A small multi-label image tagger, trained from scratch.
Model: 7.47M parameters, 32-pixel images, arch vit, norm layernorm, activation gelu, moe soft, num experts 4, patch size [2, 2], layers 10.
Training: normuon at rate 0.0019, batches of 64.
Rows from block 5 of a small multi-label image tagger, named by matrix and row number. Rows with one number within an expert belong to one neuron, the router's apart. Each number is 128 + 32 x the weight over its row's rms, rounded and kept within 0 to 255. All counts start at 0. Numbers have three digits each. After the name is the row's rms in percent of the matrix's.
Before each expert's rows are labels from the 100 images, of 14976, where the router gives the expert most weight on average: "strongest on" is what is common among them. Only what is clearly more common there than usual is listed. The data: procedural textures in two colours, tilted and lit.
# router: slot weights (model.blocks.5.mlp.router.weight, 8x192, trained with AdamW), inputs 0-95
# up: expert up (model.blocks.5.mlp.up, 4x384x192), inputs 0-95
# down: expert down (model.blocks.5.mlp.down, 4x192x384, transposed), outputs 0-95

# expert 2
strongest on: ground colour: black; dotted; pattern colour: yellow; pattern colour: orange
router.4 109:143171156169121056098185073099082125163104152132180126133064095085155155159178118119171129054104095132070115120190123123153184096154149104157175141193129139126091173128119092130134154081144127143088148113090083140104070172110177174158142121135115197104192142124144160124130110120141084074
router.5 118:123148131147132160152117118131079149146097127155134092138122142137141143180090080126126112125176162128155099127151122111100070162093142052158172105136103130127162111146151130082108171180139172116101172133156155091146152210177158131185105066087092125122134158097180117137186117134174134116
up.0 104:127091116132145066120091058110114148080139112124104114166103129088057124102129118139128090161118072142127183195128125139163100208130161160102105105062105077222145098145143116175173071148175135107161117096112142109142104135116147120158116146115121201133127116149155161162123169119098129128
down.0 106:080147143141171150136174124141055138226134141135114113107108128117184093130123186134163141096142097088107151123111115155143120082122168111160141164143121101118106131062161115175107170118133176138123111075088138141145112109107077177115053102164130085133113128127103081081151095068170101126
up.1 103:183147150148103125068102190180147108143121201130100167141100059095104091149139154189138144113153144114083097160078091160206091092129110161144088200140157144129115143136097148117117118117085170099125109173107118099140193103126092185064135164094172126117109114091097076165134115174198130110
down.1 097:131136133132165178162086071105100106149103100180133096118081213079125132105153089110131089100128120201152134143178146100086111167102177145137182164085102060116115094164166148206166150112159123178120079105070151161096079149110172073126122117159140134136161124125116141110109112112095131180
up.2 095:122142129167093115135126110147132130105125060083202145101156137048168134125111128161137116146190118171116121119098138119140105094094107139106105114129189115105146098135075200115147172134163111124090182147141157105082129151150136144132148150166107119106096131136124151177129111127084150128
down.2 098:160162126104135130130181151117107141192094166128130128081111085205096065127124112117137137134049103029133105140130186080109124126098136139175173167175086131167152135228160103150088107129109105136070111168166113127171101167094111103114123159145131154105115119105183096082168091075127114149
up.3 108:102150062100103096110118147144119103158120144135139145116130161156040092159093182147192160164088127133158099195162062147114071170069180081140131100100131108112142157139144139150153123132070101138085085143135122151098127138124123129152099124155065110187109169125151118071090108117155140108
down.3 107:145128178117155151187086088152095140096153140082130125143119129130126139124155125107164048098188114142112119109086152132133083087106133141069174169139088112185133129162141139147058199096166103158172172113120082118073128105126172137134128183083156142090151151147132103153130148151127183128
up.4 103:171125150140157136139095106107143123187114103160131124077125125094097141154191184132079135158062138153174131142130100164073192118125217098114078120131122090100111105119098110111170136108135137140134102110137141151134124092128121114145134070113136091119120090158066160153106138171193151133
down.4 120:083161174120112096098126163157149111110109161082169097179108106130136137143109127131152145115168121097107090130178057160135083132122138075134115101125165132105166132153162112122077208184232146174086196144192089141142184176131145072173124157114135170136135112166098090079127132103131149087
up.5 110:107091132130098152121134177072093132097114098143144120196156129083151120091100127144135100123127137142174109120194169175123160127143111141114101099102130119139151133151129122191126105106085104128148078161141119118163106106079106183158094134118129189089166093155137127109147165061163102110
down.5 105:144130158154114097163129123187166126121136086083113147112111140095119202132093147198160161132076081121162098136087110126128159105107090081120157082153145118129059137200085143065100161122085094107141163120097171131150113151182172165095134149064125091168102125107125172162075100141153138166
up.6 097:101146136151146126097108103135231104112094127086122114064074200128163208157117178126123170108123136128157115138083165149147144148157111107182180105058097103118122135156149102121156053081132128137139131128134203125172088130116145091149074081129082158085120112094126098124172130101143188108
down.6 068:139097126099086147130139132117077141153137112136172122178159055081113079127134088066173136175138124119111151153128082103153128142081125088124064165203132170163097166128132200126111071118101154121117135156115108092107183135101109142144076144152196101135072094165111173107134115130151092130
up.7 113:070114084181126134110116097120119090108085156130117148038145092159128143139162115169180163132097114096120135152079148120112130186139178089108154118118165127125124139116097185156137123068147127120181148082169086094106120094131121129062133117097147152062143121154069117106144136126126127169
down.7 092:153143111197055100154140135161123162145134132141152139100147117154150171109189107138099119122121165107104177163101119139097150127121094125141118155104091153110141110082104129135099090165115145073139138084104107111169123173087165168131126059145124146217148144147138075191098093126187093053
up.8 088:104116103108094175087093092134087211057196164116143128159140159147057189212113112113148115179143169109151110127166108108147140178141122112144069118143180108130120131110191066127094131094088078164100088184176141197164133076135114110174144149119147146123086138146129114082149151071126120130
down.8 074:147127142133175122122127107149134141187158106114128141038130128134195103128155100147114147103058141160050144153128135152146156067159104124098153159155116138069085145172083123114160142140212170137158153090140131101104136142121162136059134129079154105161159155172160146122125138113114111155
up.9 099:118122138141168135190166104094112095092126117097154176126089065123051052065174160180149120136154118134192110128107152100139100117155117108148147150141133137091105133109127107126139053161069092136113145150136123107136153143104103211126121099134122103124162113130113178110027184096182179108
down.9 107:081133122150113125145127151143225163118135183138168146118092095139093152145073100087123143132103135141077118045191091187126131133121083122110148135088131079136163082115161163163145143131163119092092081173146073145159148123118123174140107091132129137120090079131119087104170139125073084148
up.10 091:113102102149121090108063136147063071154112107156122173168156180125115171130166172119103153090125114172137104176158160199106158143110154143110129157104167134161143143213101135134136109147112093088157140108089157146133173116161078167142102086174147104094160130128120185160117127110169154130
down.10 094:206161137097098145139140125143155207151137096143120068103094116123102064079156123116100130137086154174139104089098110120078080170158086114115088082193142129097113115124095149062110131147167134095144107156185144146231103107119133127098169123107113139126117142099135093142109109125103057148
up.11 095:175109128150143177165139139170155111112127130139159107149092128080087093136115206063110128098117146124129128072108142170123125157125153158117142160078065109121127094091179157172123104120140148116136181130131140107017104094080152108141114110156176115097098129107060155175174107172089131094
down.11 098:190119172116154145173146099069151157130106163092212165127167078112160170190132145133089133097141102188107084156126154108100069132142096162168095138151156103111171108206125085163125167130096116142161103114160172148198130148121149142137132148123066140101153090161134133088120119078117155207
up.12 097:104147114155181125108137106153138069095142103139179055122139164120119144168180093126068180118128128114186106143083100111107126127147062193054149127109166113150119144136086115191174091109154114148179144093199099157077118104128133103160140136082124170152170154163098142125152103138100083159
down.12 080:173126074086098083150233100136122118148134173144144163151099148087138083055161146120079148151147064131138128183073171146161176148171147090176116132097108165108109171093124134104092088106093164132169169105078144127127155121112133152111109089173158096187116144112186100163101149110171098142
up.13 092:218117186129119082171119071155151125168073112097124157133091094120147167134135188131136162121155140137129114171083118093129122134185117163099120137098143134149105115111125192120123157156094117140099094148114132122131124122171199118125126091116149145116092113079159075136070140086192089196
down.13 107:119142079076062141141099174159147195179176142122183084099122124101096109170103098168140090120086143123136121138156141106190100115100079182131138116116117116110123071101065109165130122099152176187144112106128120117083198123156080136157132127160107083148133141144072118053149145160153117141
up.14 108:181140178026127109129148135175111131148096157100158131132132025083141124142086155095141120114153110082142118110173183128110089111119099142153108150107188098103101142100148184109146120138105172111177088172108109145132130074063110168088111114122177100141148053124154108106167117116150129164
down.14 104:097120092195127189175135110110105142138146134158157119109089163113075107149164129117111155084092167122087133111151111100064145133116096098057138156120082159182151107159137102106150153121204101097084149140161176108192137186147150124150172059084138140089131140108152148137123120157031132159

# expert 1
strongest on: coarse scale; white; pattern colour: white; ground colour: red
router.2 109:114098143120164053141177099078078182127132173162131123134082170120114154157125143131147125085082110102121117089192079118139106120142152102126119087156099173133114205115088091143129097119092156134102146116124130111078113106154164151144125147153092200109182103098102191187169081087172131074
router.3 111:170117139090109089092198067085093128095091191113176119140053111097124121163182130089148127066073117163117079118157184120149167107207151093131161148158138144134026191105142130146129194062123138088123108102107112146131083134106163091134106088118088155095176177144123122176127143091137077127
up.0 091:097112099125084130133150152102170076132185117116102139091138162099100147166133135167145142187160044111168132162070101136203169119143170123123134113135123123081162143184144121225142106157174070124139140114165136083146131208088147113066162074117150125089108143106150107175170107080097089080
down.0 084:123117162128118107158153137161146095151116129114140120139118093168115138078132161144119100099180144119120128155139082161150124085118114103112166180153087119154093181040085192148131159143051131186090086134117097142136040095103123119172123110111145184161135132162107140096166142081117116132
up.1 091:116151165107152105096113088127129127125064106076187143152183092118139158134141168080161113119201159108084207115154112145127124119131206221121134139145160123125140094195119103123102120139179109155125097104154094104149123189116137063100123174138128171126116164137091138099174154124099145107
down.1 110:109147055086146145110179115171163138166149197170138126094106107067114174053107098110181163076093109188095163154063126104121179121182083110132151159103156090135102086094150106172119132092161092087110104103146153148164122153147146156136151083103102113127165157190105108183126154144138122141
up.2 095:156120141101118157145127131067136156081164153122161123156141148156140119114134175137139102109155125171124077132141157148138179083154164132155061177154162109094129152128127089190166189196088144186114161158100163136106059143099041143139118112077219112110080144098130103111157131137113097023
down.2 101:113063136196108113111121133184153117153090096143100143107157145100083164157118133138103113158115121110088171078172128123110101163062137127117115125168124066143108071195156109133102092113175113115148147137128123156167150115175156125092176109094063137114186119120161159142115169146178124203
up.3 101:170173130125133183090144121136137102135152136133174093085140158067127153126129154097112135128095151195126134148098179169143143068161147147054140123070117043098115132124164131162157065119150104115119140121159181078067129163118135127151180123114131151108116141149114083111126180129108173152
down.3 093:111114130187127097156142148134143139182086138109142106103137095185133125060100098135083089080118143082155080162102146095177178127134071153136159073128127154187156164186146096120059205141098168116166127113107103159115116115138112154131159089151167139157153156119067143135164108072115124135
up.4 101:176181168049147156100179115152102116128116184091113126177118070160106115151160146100103138098127131132122148181090138105118134107094179082109072067115134130163134143099114152163095137122140079093101162134139121167118122136159167070136091110202131142119114049087142142114133134123135177147
down.4 074:117111094130094068103163075153139162118141152164134111140077156109101136150100124191137113141119158150112123112114117161164098156110091179080168161070141109118105079117133074124162169152143133102138085120135134111180148124091059171144098151115123160115174133127157049106122089140087152089
up.5 098:079110082134173140068163136076138098085152143169165184154141163102134098129087117165105115118128150049106120170106104111153119116179136155128114129069182121136108117131124056115115163130129030082140108167178132168111185091146109188143145167130135154144140154105115110059149161143224098102
down.5 084:134131118156083117148147113172181103150191129090111078134152160148120132101086151054113138127113124113131198119132109237149086100085119092176122140135046117137135169090141118125120055191119176080113132143125140095172088166125106125128120158139110085134141123087127118181127117165099134150
up.6 102:131148102147077106155127152128050109125057168076146128147109115196164071088134127129198080158140146120104143147129102148057122083092170180104127157134141085092137134108124123116086112178115100111101175141195167136129084140133073170163108138100159145122108104146165179076177163101162142140
down.6 088:056168196155124106129180142147144109168228101139108081165187124133079097114129144151100080146173161141134142127103146110125090099124135114123157138169127151095122154098179135110135144148087103120159166109043104082092129064166121091149107125071098130089135111107101150125155081078089094096
up.7 099:099147181180131110180073114156177083173069104106185108148141142180109089118169139073141102106127133127131158063119143077164117157104186142096131105151191118203104111145110101161169118125179119151124043124076160132110149126112113125098118100091112087112154136067137158079114141203117123089
down.7 097:099140096068143160086150120092139148136153145164157173118116139162089039107123171156146125107139100141174101098065147131106202084139103167071193083146133184149171131171143165154101156156128157078151068128107157116092123114090085100143131160062098158119158182152140129059138123127156152132
up.8 097:157116189039122121177044134116145135152150161137088128111108123225113188144145097096086092101074146119132194182139155125118091146106081163134144088118130142140121144101163141133098102171141119164109144166146097057149144189104131126058138159136089093124160145121135096136166154159150137130
down.8 101:139135158116087120062129090110109084117185112113106110135097125106077098114143119146228133180129106126098111112165154153113137142167149107101101134214144140174132094174082092123120089151192083111116120105104136172135101105155114131109099114145073182169114135122131122096139120105142102081
up.9 108:042087155198136118124103114205159097131161152155190150064156107114164129117166165124129059179083089120168105216138156156137126094130108122150141116145070153124170128091107139078096163093169108097156173154105067145125156104086128152050179123139120163131125126126134157101137141115128111114
down.9 122:188129122114133120111161163115117107101130145099137047162104130098129054127106140163128177092180132177107136098147151142131165150125156078103122207107151151145117153111199107140169125107076127126106144150119098117122120118132186156130112167111149134143112153180058152149182113128090118113
up.10 087:091171152155164118100152078171089180123095116148117109160119126186100117155111178168125133089121077116202117159075187161088103148159066146155131128152124193170133201131106094123101107089120088132099196073145128082114158108131133147175104143075140123115094098134206145115126143148132123076
down.10 096:152120138087123133148097124081135140117098128139113129130174125063195121073104106097132128167104170133140141170152124094081117145112213129109107114139140079137108054148130162124131157159121076126164114162170182197131138170099143126134140152126091132146104138135119154108077098159108094114
up.11 099:131126124191131173099145060198111103190154144125133136112134162184095160144124177126120113102153160078152080135109069167079155099148156125174203135107141110168134124143132132103037078057159109172091140099182208153098099120160164112169120178146087156124096092106070112100073125130214069120
down.11 108:104173140171084100117124169097142135137067096149138090138104148085192166155098146149154132182102115180119117144126161108146126145072154126102083133114134127118178129124110085093156121140103148106177122096083087142121157142132076111082154127162148079123168113109143063071200063113059164118
up.12 093:165089161158114156110079147201141138161140121090151147157138070101121131117168120156093120103146128103139108148143118065118120145110112121139139178196125123105115171129163091132150121127083158116180082153107098147128189214157113178094214179125099110135152164135120108090104090066095180125
down.12 111:140155077140113118151108162086129160130105106192120134069107184155215101111101123106199168150138161079135144121092145133160125143181115112149095137085130158157118101099145107104121140146136127133092155148160137139153071108116173058132087097138077098078070119177165073094093120125151175152
up.13 089:122197138132113129119114158141082195142113111097136152128109122094098083096133135072140080137158159144135155078161086128106188097093178140141118150100142170160126128161099131138120132111104129139160094128170110124120150081118154075142139110149152144128118065114140075112147112150136145155
down.13 085:123112091141129117132169121112205087147203065172120140044076172095163102078116119153162176140125120138136143086107128131146122079209158089140107126161110083139159137123176100181096153111191125132064110089106160163142134150120112175127139159130135093122105150164113126123073062143114131139
up.14 102:119202170158152175198096162154136146090218200146182158163107140127079114116149138174120128145105134174114129109140105104119141173131100115129156134143116113136033127101157156102116088158075177170108194116127083140164106114089146097118166113138119080160120145146098157159134093082105125134
down.14 111:183147110124146120083081131141075107163120112081150113165127129094177154151163145089139117074143127090160097117135114160163083062183133117155086108147121104172151134132081182097166164171112098107136048130115153147109134112125188080104083177171126131190130150121165184143173129147155155138

# expert 3
strongest on: striped
router.6 086:160157120174130152153217112145168152115110109149097090129068136072151146155147103093090127116121140144122080027175153091103174114183132059171172106110105143161088093108148159091159109122100165132093188085147186083088135155151154170171157153122105119104150185092111056143138051165090177117
router.7 078:134112132164087153121161100089103167128096152124148149124114091137132113153104159193104102110128096154141155122158094169173127172144106130187186156177064120153106160166105098115108173071167174135087105099101154097137099137118212077179107091121131178103135093130126143144146095147106123128
up.0 094:144068162035150092157096113135146136112132121080127128133146208160135109099160118125133153172106028110112086135149178111125181118190143115102144140134121096159117150147156121159156133136146118143121080154158179121162118135161150135113198120171130114231082138136111179152208118097078102183
down.0 087:085161079118095089096134164133116110148118119154089124115104118147151097107116152168144102144200147124146161099091092145163106146102125103159099137146127200147158089129091133161178139100124095108147178099104184102067122135127095130085114090102157126039130090122106202099104111134179113109
up.1 097:087165129125086103124085148094129082151098142116149101123158167119133137098113153059159139147156084107138129171104172052174118117077140077126131160128126111169094132086128147131136082167151185102150118104105100092077179165120181093067064117150098078170123120145034184114150122142098116144
down.1 101:157065079152141120105092136054129146115123109164090131188087121137139141144142155105117182105100141167112121041163148171159097135184115113161114099147175110167091095108091115114118148093109115153148158080202122121129124117155136162121166136129183176077103148149189094087149079114143200142
up.2 101:114114157106059166118119155176153095158125161131083070081114150159172097160154113093047180093103090154139122060130183131113103146162171147134142115146187116091148147138100090155152108172142164126100115165134102096138168106167120160102148082124096136095144105083089168131179149094151130115
down.2 095:088169125151116163113155142103104111079115141128128144167156123141039188116113156166156123147140121158158125154127098131123150130125023121155070120116083154157088120137145107147198077108110139117129124107113103154110056092128156107148134170108144184131149120164073154137185138140085156108
up.3 103:183107129109130116096114106129073110118108073153189184122084136111125145086061105090126134161161148086081112160124164079133146081121109101062131177164170178189155155119061161131190066114162106143102129124130161177129160128171112103135155144160153176168111087162027104101104153141101131086
down.3 098:158131161110090140177130166090159156145113131105078159139145162149161117154161142037098094163090146122160089095116077210122133171157097119116117135176106081092180145133137087185091144144114155108165138107124100117147110130151080114087103105149078141092106108103157094150084137125087105135
up.4 106:052090084162108107172098105131171146076133119138144093100162143135162095145044124098168140095132113112113141154152142145189149127076063115175110128099136152118085133132165179138182185093175137100148096094166127161096157078144107160158100154073104070166172147108128120120073167110139133130
down.4 104:093104110078154066122165111206110104066075175112141155120131116154131121153115153082145127094144102066171148114110151082147112155196122121101108158120140146160154072114091113122099082172122143186103181186131147067108143154152127088103146153149150120093160137117119106174128054127138151154
up.5 100:076126124124156103156140134142117040104089174136126148108119107108171184128083142053173088060100178099122146129064166074157119144127188138152122107059127169165159112099109147076125104132120116154124118113130164133111081107109159193082138075166120052152118159106209137111087115069120203156
down.5 091:087160121130198071086140166107123197119155097103162123100118115119077169100140122152172130134159113103150102130091104092160057150119087125138099124159141138106168119100155125198150147109139169147106117177117099091150118151198069127118110134157155111059162131154142166093128142090132112135
up.6 107:193081083166122165099091176082149105065161095135150121108100104113188109143140106104106163070055171118174112129113141110126114148107143110088094085106155112115098117102117055136125095145093195129090181111097150127101134126174115179128105139122147133116169141123106161086121136105151111123
down.6 119:175132102150171077111179149162021143161117146101122130118108116143111128121164184051170145121163093166178202108146139120106174165109119080159096139150110040161136145095121142097136131120170058098104120154148128135108168119161155078160155136148137126168117139038143146126164175181131114165
up.7 094:139125137118123140138202106168140167107189098154096119170089108098177168130150133087125116111135082211127100145110110149126105108163134138105130228122135148188132112171143161140099175210099124126136108145052118157109135190118122162137161150201129140105160139107145142154135099058141141124
down.7 105:116131106105169100106060142114135120039104153108106117085153145156068132127100110158098187141096189109137091134100164168172156136148201107114119111173129127092113137156085138117130125085122149102132115167253129112112084115141096138165123081088110113116091106137138095125147110164124129175
up.8 091:197137098113123071083122142191132136114093171123180147068077098151192111087146143193187133136146079115121156095092181103153152163087151078136123091141131130145116177144145127071105155091069163099201168182060135129127133088149116103182157090160173143119159113113065138167124141105116116110
down.8 087:082172096164198150229166113152171094157112131149112145167122142077112099123104113081094129076088123143102166109126110111128120146154166152142153157116157131116172123136054135167130101135183095119060064062178132113150139124104125151119122133161101101173071133105170136102123112160140176117
up.9 090:122089108126122119131122092165117109168174182108152153161175082180127139131100143064174092109142122150074093138072134130106151097154132154106123096169103135113121133087073145131153106142095109116187138121123150103137110112145079200129160137099095188117072168130196122128143143069159164141
down.9 081:137156091136133106132150166112137141136132131153123099110095168165079172140093069154108183113121130134144198095086139049200094151114109109174137126096057092160165139130124090135122134166114124159145042143087090137147110127183177101162116163128179108102161063128126090145126158147126102164
up.10 091:134090127119102116098103187172091136112112094133101167086131104165149161137193141131136079122144153086130188076161071087152129153145158128114092139145188153140153108158121130161107095132116093113116077114136141093143113139157098164074130146139149091028134146155154117147122163151109105105
down.10 081:125169135140159179180156137163184118142145134081161116126144200160122152107094162096160155096164124110135131107165193186145118140097058145183146093080100140122150112101095123163134173159103111114110120129150075071143125144156207145114112106106125092191124209101093107148083084128089097112
up.11 097:128150074126117111139096100106165127085178138195065227127095152176089142117098107136130085080157146152113179171123099141142118152205157127207106175107073157117130111171107062176146167130065183127098167142085176095082121125121112128191097144146141134127114109090105095098072081127161169127
down.11 096:105111084158110206131104157126070122145112070099170098046157117125118095177159152176131140138131108151131110191099130081131134139007088152130147127174134113140061153095120096093127078143206101165103162135134113090152126183101171178118139106101110099124163201153149149184167174147108134105
up.12 104:078134116124119164125149161111095165090152107174113093142055098093116109155144157149124159119106105124140186153145143082125135179126172163144092115142122094114157083090160136159117043145104068144168113173185119126122116118111080090125092138131141163182107131196096082138143109160124135153
down.12 111:170109128114064115138163165172149078146140120111144130141160087116090147131124110111152079111116155057136127079088154075149138118153088174132195138139162122117095229093118119114137096101083162132061168058101110127175086129082059170119124091149129115106096061119156112126148154133160131081
up.13 116:131143102079131158182098150053144146055166131144177088078117153180162121064155134093131121177075097050164144129171143095131107112113159100196151169164079134087156125129089114135139091142158105060176136176182143170128164141148125144102124122124102155180144112173134145138168094142165202159
down.13 117:113145122136157160083107136151149044152178134143088126142199197078104077157135150105149143156135115203138111052082112161182148112151150109096124127084153110130099127165138181155101112109081135124089172119082116112079116067153160130141149082140152147104116152192141153185095099117103075085
up.14 101:161094137216112156195106154094145086145106098106125104106111171109089118100097117148126178088148173065145153120127181166131127153130125116113131120160232100137124138139109118090103121105095121082114089168161125154092099160203096133138157176183196090117107132125169144163105117101075132065
down.14 112:129130106115161079185139155106143157080169116145160098113083174194090160154113134106119143117114100160188084028117089091138147099134174182135152084110103125202112113081147097104126133162147105150136116099087146093126164178121142106173105151110094189103135114111190131154159100138161122136

# expert 0
strongest on: seen at a slant; fine scale; crosshatched
router.0 087:110099128138167088135133150172126111146158155121083210121108102131081067117051158174164106127116120097170106080107146160151165123077126112208072118163098171127131174134136196134119135079101118108108089123189158130156066073073120152074104150094101156118130138191153085075115174175125147113
router.1 093:091129115135156140145148131156122115071121144126138138172181077156056086091091128145101111126129169142197124069119174148161127118114127096218116109159116122164149149116124132105110175120081112118111050086153116123177058104151140131102151109078128156114110096145077146130141119152143119118
up.0 091:111141087101106193156073130102150149151117120158120139187177059079104154142065163124093128074153185165136172142176082122094111149163099115157143202093100154044163077127069150130116110117080181202107137143130118142128163156113108182121086115112185051154170136133138102121127061120145132142
down.0 075:158156136173128098135120129139144144163086111098123160153170147129130057124148099142096138158085104173058079154128136184121159120133095100100121098119108097163167121126158117147171069187086157063109123179115101150175108142217108136163131093141099110078073103126111154097117107105123148104
up.1 105:159148177112133082105142142038166128114098152147185079102100152091173184164167161108103109118143114100117115158139122143102054116099097056145158122121154116123140137098141176057126129164076149127067076110146135111089150126191167175190138090190095158168170120126167162144129110177193126130
down.1 101:101178117162151236136190198185163146122161090164094144148133109152133174079169153138148153117197079118120145109116090116112146117146160170061166105098150130136139101131111123104108106128190137103147105158116183120113125154050133106143087125150125109130101126086165150128198093102109097093
up.2 115:105132085120120126122122168129167128086144095139086068115145139137115142096161149113117101219109098136166092128176144055143092129099161120116138094111084151142175075125104140194151136100197128119053145179116193091135121151145128162120166142119092174133199136114104115117154166098152049103
down.2 098:153111116113091149128122078138099119226134214120095170120118122112151167135108182085157149082078146092146120127101164136144127162110121147157073126119139156142186151118144146069048161141084118101152080095136124096133106128117149106144102105155136166158153127147177166152109065120178127150
up.3 096:097158147091107109115119120105120089132124170155150158094159100135115133126123167145166131147151134190084105118106178111155126156087109136129072107121084024091085082152107130161217177089080092118151105128127141130135153089118114136162115114121140131124111108117070171128091129146159084125
down.3 095:175129091088128114081165115095128157098130117138139191195109096159048124099200131129118089097136145101142125179143090108167112136097125095136091162127174109152151125112118109144121166151100152077164140156152082099121136097173157102145197142164162140148123101157128184144119099126166167089
up.4 097:177193173158149129101120137183116120133119132144075095122117064143137115176144157120091120134144169068110111120220105107156169109118067073151144122124123186135160119120162139123161169121125166136118098132081112147091099194117157171161139182148095147145110132128124182193157059114140120060
down.4 101:087117163114183230113146137098218113124088123073151077137141140100103091106125126131143140106122107124161151141060137186126062133117176165114075110101115138166157087187111114144091140143191122170162132127160129162157099132125099147078125115092127083149098136136120066098141166171091091179
up.5 096:098182122094152136133140109150064132123140172105078154137127096116094143113136147088162142099172135183187104103116127091165156177133151144116083161129182094094139145133123141150139130152121137112134104152093144160138110069117173068041097111118100191142184168121113151087173122145122166108
down.5 103:153121166116098130111064146092166140115108108139153125123146177150156123150087132153128124091118179166133171150165138110119151098180134128137157153159093106128085126107113113098111130151136151142122094149138114052130105125127064189192117163112108121084114118127169112167062132123118143119
up.6 110:119091125121071126144197144129129097088109100059168122127133126125153209118140075074090125148102166154085120131153089092141132192124117127128125093189105168121144172153134102064164132176158087115099148146126080160099079107105138199064145104087150066162122100139126145160134091187096128184
down.6 086:126099168157134167132118143113125142153156169112106143137161162111099102159159105147087115163159089124146182109140100095169180132102144140194121127151167100125156160158133151195140118121125129090179108156119116063146062179158111102077086122124125154112176190100149079060118127117168102126
up.7 093:154171158132139114160104135135049105142139120140088129108107090128120104155127157104124085142115124175104101129150119111116129123105091096105112115080157143112174115129120112141127059153076135180122152095112137104108099122094138118154101061143100116107113192143141168098234163094121175104
down.7 078:151099172181166160105148114104201137143172112061152164143133155149111085123111143111153166160156086088150128105087134143070143156109148140100113143177123117139109146114132124124130175123140122136104103170143140170122135128131134124095088187116130092179135127105137115088065094155080129119
up.8 097:088119137086112126151119107142142112137225196120133154153183140129112157139117150083147175107138106094120150094138133103121079136110092097110142137128097095060154074131181109129122153106097178079160094123181108074100076123164078127131103108164110096137165134134142131117133120145186090163
down.8 099:099169087124108151131076193108112142148070170115136154140113128171091110112129106162132147150069117133135166153162166089163113157080178131117152148127190129141112152101127113130142051130151138106149184155079145121109195094099165131152157092098158163167123031091193141145120106134060200122
up.9 101:142134153098102144131097145061152165119124165093135126125197119160133138079114175154110108182127130121120072103110177148157149122128124149110184146096145099169179170124162121132089191113127123151162115178102139145154077122144021112160107104094109117104125130145123086136160159151114081128
down.9 109:145130066122138131159167118129162137167151142119108076113127160079152094165123098066154134072142111108132208148146133104130160072121163092131065111080157165097154140136126109189147150159103199137128175116125105103104190156109128130090168131134158127085150154076177152105136048045144092161
up.10 098:139145148068074077103109112181175129165089166094121120112139092140094151075083116178148108172127127085162094217168173139136154115089127198134196150148136132104083108112147188079116101151171140107134075090110127098077182069177111148156119154197116185163130103113141143160093080118136145148
down.10 084:116109095136108076127117168176147184170139120127146096122171152119139071088135102174091091083145113182127124056151120126142078161075135122118093191144079115149143143116170102186146076174158111126158189135119139111080140157078069093098129190112125070086137102113155124086143140162157058155
up.11 103:105173138106116088163154136123176134089128111132144133150149103132113167122079173075150098164081061129129114148132116144209176163121093125140142098125118164206117129119134150160143129122112091140116073200066123127127131157109123066133113108133166132149140145154141165143134088091128113181
down.11 104:145139106108135145122112144068143153170118137138144132123123137091148107151191130160153142130142174104109079102139142121095126128112143136105126208078162179079144059097042088126121195133103153085163177108149108123152135128118116176088136146046116133122146156143102153158114124160122127105
up.12 092:117146132150161148155185098094097095101177088157152141156130067157180089142146172104204080070107139117127157195110179155101128117122183127163154104144179087129155142080085087170132170178172188095117125134139133175135080112119096169095123161117110062136147109084172071123097074100109098150
down.12 092:170063165165160082163099136132113143126115171146085101138112043121067135139099119085149100149118128144112150082122172110141081118125124055103093101115097102115125142209070149178140121074144107145138127143108105121174125060080089162201118145146238147084099105143090165107106171137137151163
up.13 097:148111180097097148136141112106156148139113144110118058136105106068131157096154170188131145080065122043116089099176153140061141130120093085135151115159135123156100086152118121144158133126139187175159134207178114108113116181111082110168147117054121122165086174179133153095146126150156115142
down.13 063:149112082136102159132095101066107102152101129126164155128086109096124091095109155119088168195162087190137066109127140104158134151109133129085111155171126110198149131133127133104113156120147082170116129160081183117125111150125183092101103133189080154136101171113191127097097097157140127146
up.14 119:116127199160135097167121144089158105145068085060163151116101131169094144131076140138133135048079118164134162122149185104129158151123145136165134088131170114134062068118103166170142137124097101114144131137174100041130124123104126149113188179140131187127083109092109050176121161124141103115
down.14 112:084085086113124135098167115131126134117122122159134093146156172151128140122143123099114100134098144159158128079138119123087133043121138097091175127133109124139172169097127099169130157130099113102151162133097117130155143192151187096132076099134165148072158154181089149121114152127133079178